A small image embedding model, trained from scratch.
Model: 29.4M parameters, activation gelu, moe top_k, num experts 16, patch size [8, 8], width 384.
Training: soap at rate 0.0018, 10200 steps, held-out accuracy 82%.
Data: trained on single toy objects rendered from many sides on busy backdrops, 203450 training examples.
Rows from expert 8 of block 9, named by matrix and row number. Rows with one number belong to one neuron. Each number is 500 + 25 x the weight over the matrix's rms, rounded and kept within 0 to 999. All counts start at 0. Numbers have three digits each.
# up: expert up (model.blocks.9.mlp.up, 16x192x384), inputs 55-109
# down: expert down (model.blocks.9.mlp.down, 16x384x192, transposed), outputs 55-109
up.146:506514502486488497526498499497501516484488496501516496450485513497533494510494510503496485501479482506463489477491504494522510516503523505485454508498509503502480507
down.146:489486517512468495507477530510511507492491499500489494512466491523491500485495519498506517493512489472495507516510492503481518486524488526523500474509467495512525497
up.147:520506509523499500511490499508500512483491490494507476529515497520496493508511482502519487530493478506511514497497515498498494486495486491488525501499488548495496499
down.147:472504498488474514508497509495472494503501509475495500506492469496501509504508515482503492520509518495512510501520485475494498526501512502498490496511507515476515468
up.148:602524528511457477551539428500536522473591521512502455489439490498500527544529464577427490470423454580494549528489389507478519568468519490505455432516527504401479470
down.148:587488485485441509515381543424567527446542545539649506534539553474491523504496489530482492469552480540488441511467439538530523512507496581472492574510517481460520555
up.149:485516559419475538503494555464569502526460534481502481459477436469505514513486522548493536523490441540434490494506543593516493465552512497526511485553489497506568510
down.149:517459462516485488525530520527479470477500540505448499436488476482480524541490516429487525512524478531467497529539535522496454504485461500484499568524487494514551446
up.150:487541477498523536454478521533511495542519490521513542487515453480483494474501491491520499501532501499498517513485454486567509504502489523461506539510491503495505507
down.150:511445465527501493512477539512496469503520519497474499452509480481478428481483531544502474474462578510474519458505480517477524525487499532504465508474531484485497534
up.151:509495497522492444526485528519474490458506473512497529559525495479494498554526477457561534568543563452463466484494551469519491557558488541594500554484508572435515507
down.151:493562506504509528514476484494511506489455523519540458534522485497476507512453504494500454500508485524557485444501467464481484473528482489537555477528525534530492494
up.152:504443485481477501515482499471492493454459526525438502565559475499513525498490530537511512483472505475533479538515446500476528485482533474491497455499525472539549484
down.152:464502501514483495511458521525438531510492512536547546529491491476436500519523530495461511519407509533459536451481535466477495508464472515522494471548519482523502489
up.153:496451489504498475528511522504506482462506485477494518519523504492480506502479513481471518509510474510486508503506484494521482492498495503475502522506495505517494505
down.153:455491483488531476484513491484518499500524490494485491480519501509480478507527510493504522478516485507483496512493487490503504503480520472519490517489497512526483493
up.154:439517485548505498491481534581560455512554520539540529555488475518497540499527550443488524498511449531539478541463590498569462515479484512442524580538497500496581453
down.154:464524480530507454524561580511540509538491425484535496458521505509525481517508517512439403453502515532452515477486519450501489505444498499491507506534529514481504516
up.155:550439473520515535505491463449595579515526612515459545439449510522510613535582586545432504590493549486490466447543449562465541432458495507536413487505513396530574455
down.155:493506485480431450536513508547541507554516489443530530520473484611539474544541512463487439543571522521505484474501604511504516434476451597505478548519498479556525531
up.156:522426517473504514498452468506519550552515593443502531487529481485480531484525608537493596637445605550492386476519387505468529559575511484512523465470493465463477513
down.156:579532464530547537464520467495568568517579584432551520609438393470499456586553609466500388537505485574492436502441520470532522466489412583468479513489495489533459590
up.157:475486515488531503480497521495485504525476492481513520462516511528508507478483488511529470528508477493502470507479526483538514506523512471491481505533496522489498482
down.157:515501508514467504506507524488522517486518533497439512496492526486512476525476531499486511484461509459486508495511465538492519528512506523527513479482508473500546523
up.158:502494508482479505510484501486516485496489501493508526521518509531484517509508498516509500486511480496496494495497524497497504509503511493522532527496486485496501492
down.158:478525514509501499502501483477498504501484499500506512493510485505501510477522481535483504514510482497478505482490494500510517499505484502504509498487476504469509489
up.159:500494483511498517498493481500499484458470491464499503507522509487512508492496471521497537487497482478484501527522499495503499514500511492509518511510494486486492508
down.159:513489475505520508486507517535512510487510518533487478523485498486514486490477473521497517503499493492511505482500509531503494495525496488488483470522476498485472506
up.160:529467473486529502504506493505510496478487509527480488474482501502482515533523499510510494489470494522532510476511519490487494501493467504522491494492465497504484522
down.160:529506504498492488532498506496500506511474531502490514537500495498500492485521500492507492515519488475512469495495465510503492506528492529521510511498478520494512521
up.161:519496495477530486494500515480510498477510492493486468474492496497501483494493499544489510460499472497507507507480545500495529496477519503504479506483509522493520501
down.161:458524491520500485541502497510496479514500502487521484519483533482529496470502497500495495503515507520501483515495490491480491485524485498499525494520482488509504498
up.162:493523511528516492486513500535488504493478507478457479529513486489468494539467481456494523494499486462477503510545490529517494443505480482502490509483538504523499479
down.162:524462520486508497533539514493485490498461509480503516508484506495514509540485491491482505485454506506509528521489502532477500492466497484460473509513531492484493494
up.163:511511504481474507522511509492505503490504522483490502492513482498483499503497472501494507494508471493508509498501489511503516487504493499511512499498518510497496487
down.163:480516498506498489500488525509487479465496498528520501503494512495505507514534530496503482491532491514488504495495498490481509511515501515503512496493497511500485516
up.164:481487494513509511492505524468496508509503483498501504475499474497495502514504493490488496507511479517489495497499521488500485502517501502492511464512511514518495518
down.164:480489505494470497519508498484500477489496496497506506494484511495498487506523504514498485485504518485507471504504505508514499499508509538495492505504514499511491515
up.165:469444607453547557422497495505491485589581499460483482501511495480505534538516484502562498521561592481457438511562416527592550497579546468559475517506563505536533491
down.165:469435568545506490496553492435496474478502465371586504463518438583518516488582519510439487451527505551545506464522525535500553479494488412471502528554488493528441456
up.166:502514519513512493505469493515505524515526509501464491461485507500500498480492482490514494505488482510495535479469527530498503507513511507525499466509518485491468511
down.166:487495517483520502496525482505504500486503483521497497515502478489505505510495520501484498545484487507485522497506473500503491507502511482511483481531508509505523484
up.167:505489537471499473518516503492504504491492520481496515494487512511504521509510495514492520505494484511500476501501488490504497507524501505513496516491473506516475516
down.167:494502499480519498513474480513515488491508492499480515521510512501472496493509499505501511533496511485510493488492501489514497473508503511499512477503497511491507491
up.168:491522522532473472509528522519481531516420450525474516588580504537435395546541511479426504513479457451508488592546488504471563525488449519496478521558508540534484398
down.168:525526551502527548478476521521491497503458469478475426499484449563460440443531457492437485518541441584511520432476468478498538525397537468486525616496480509613441510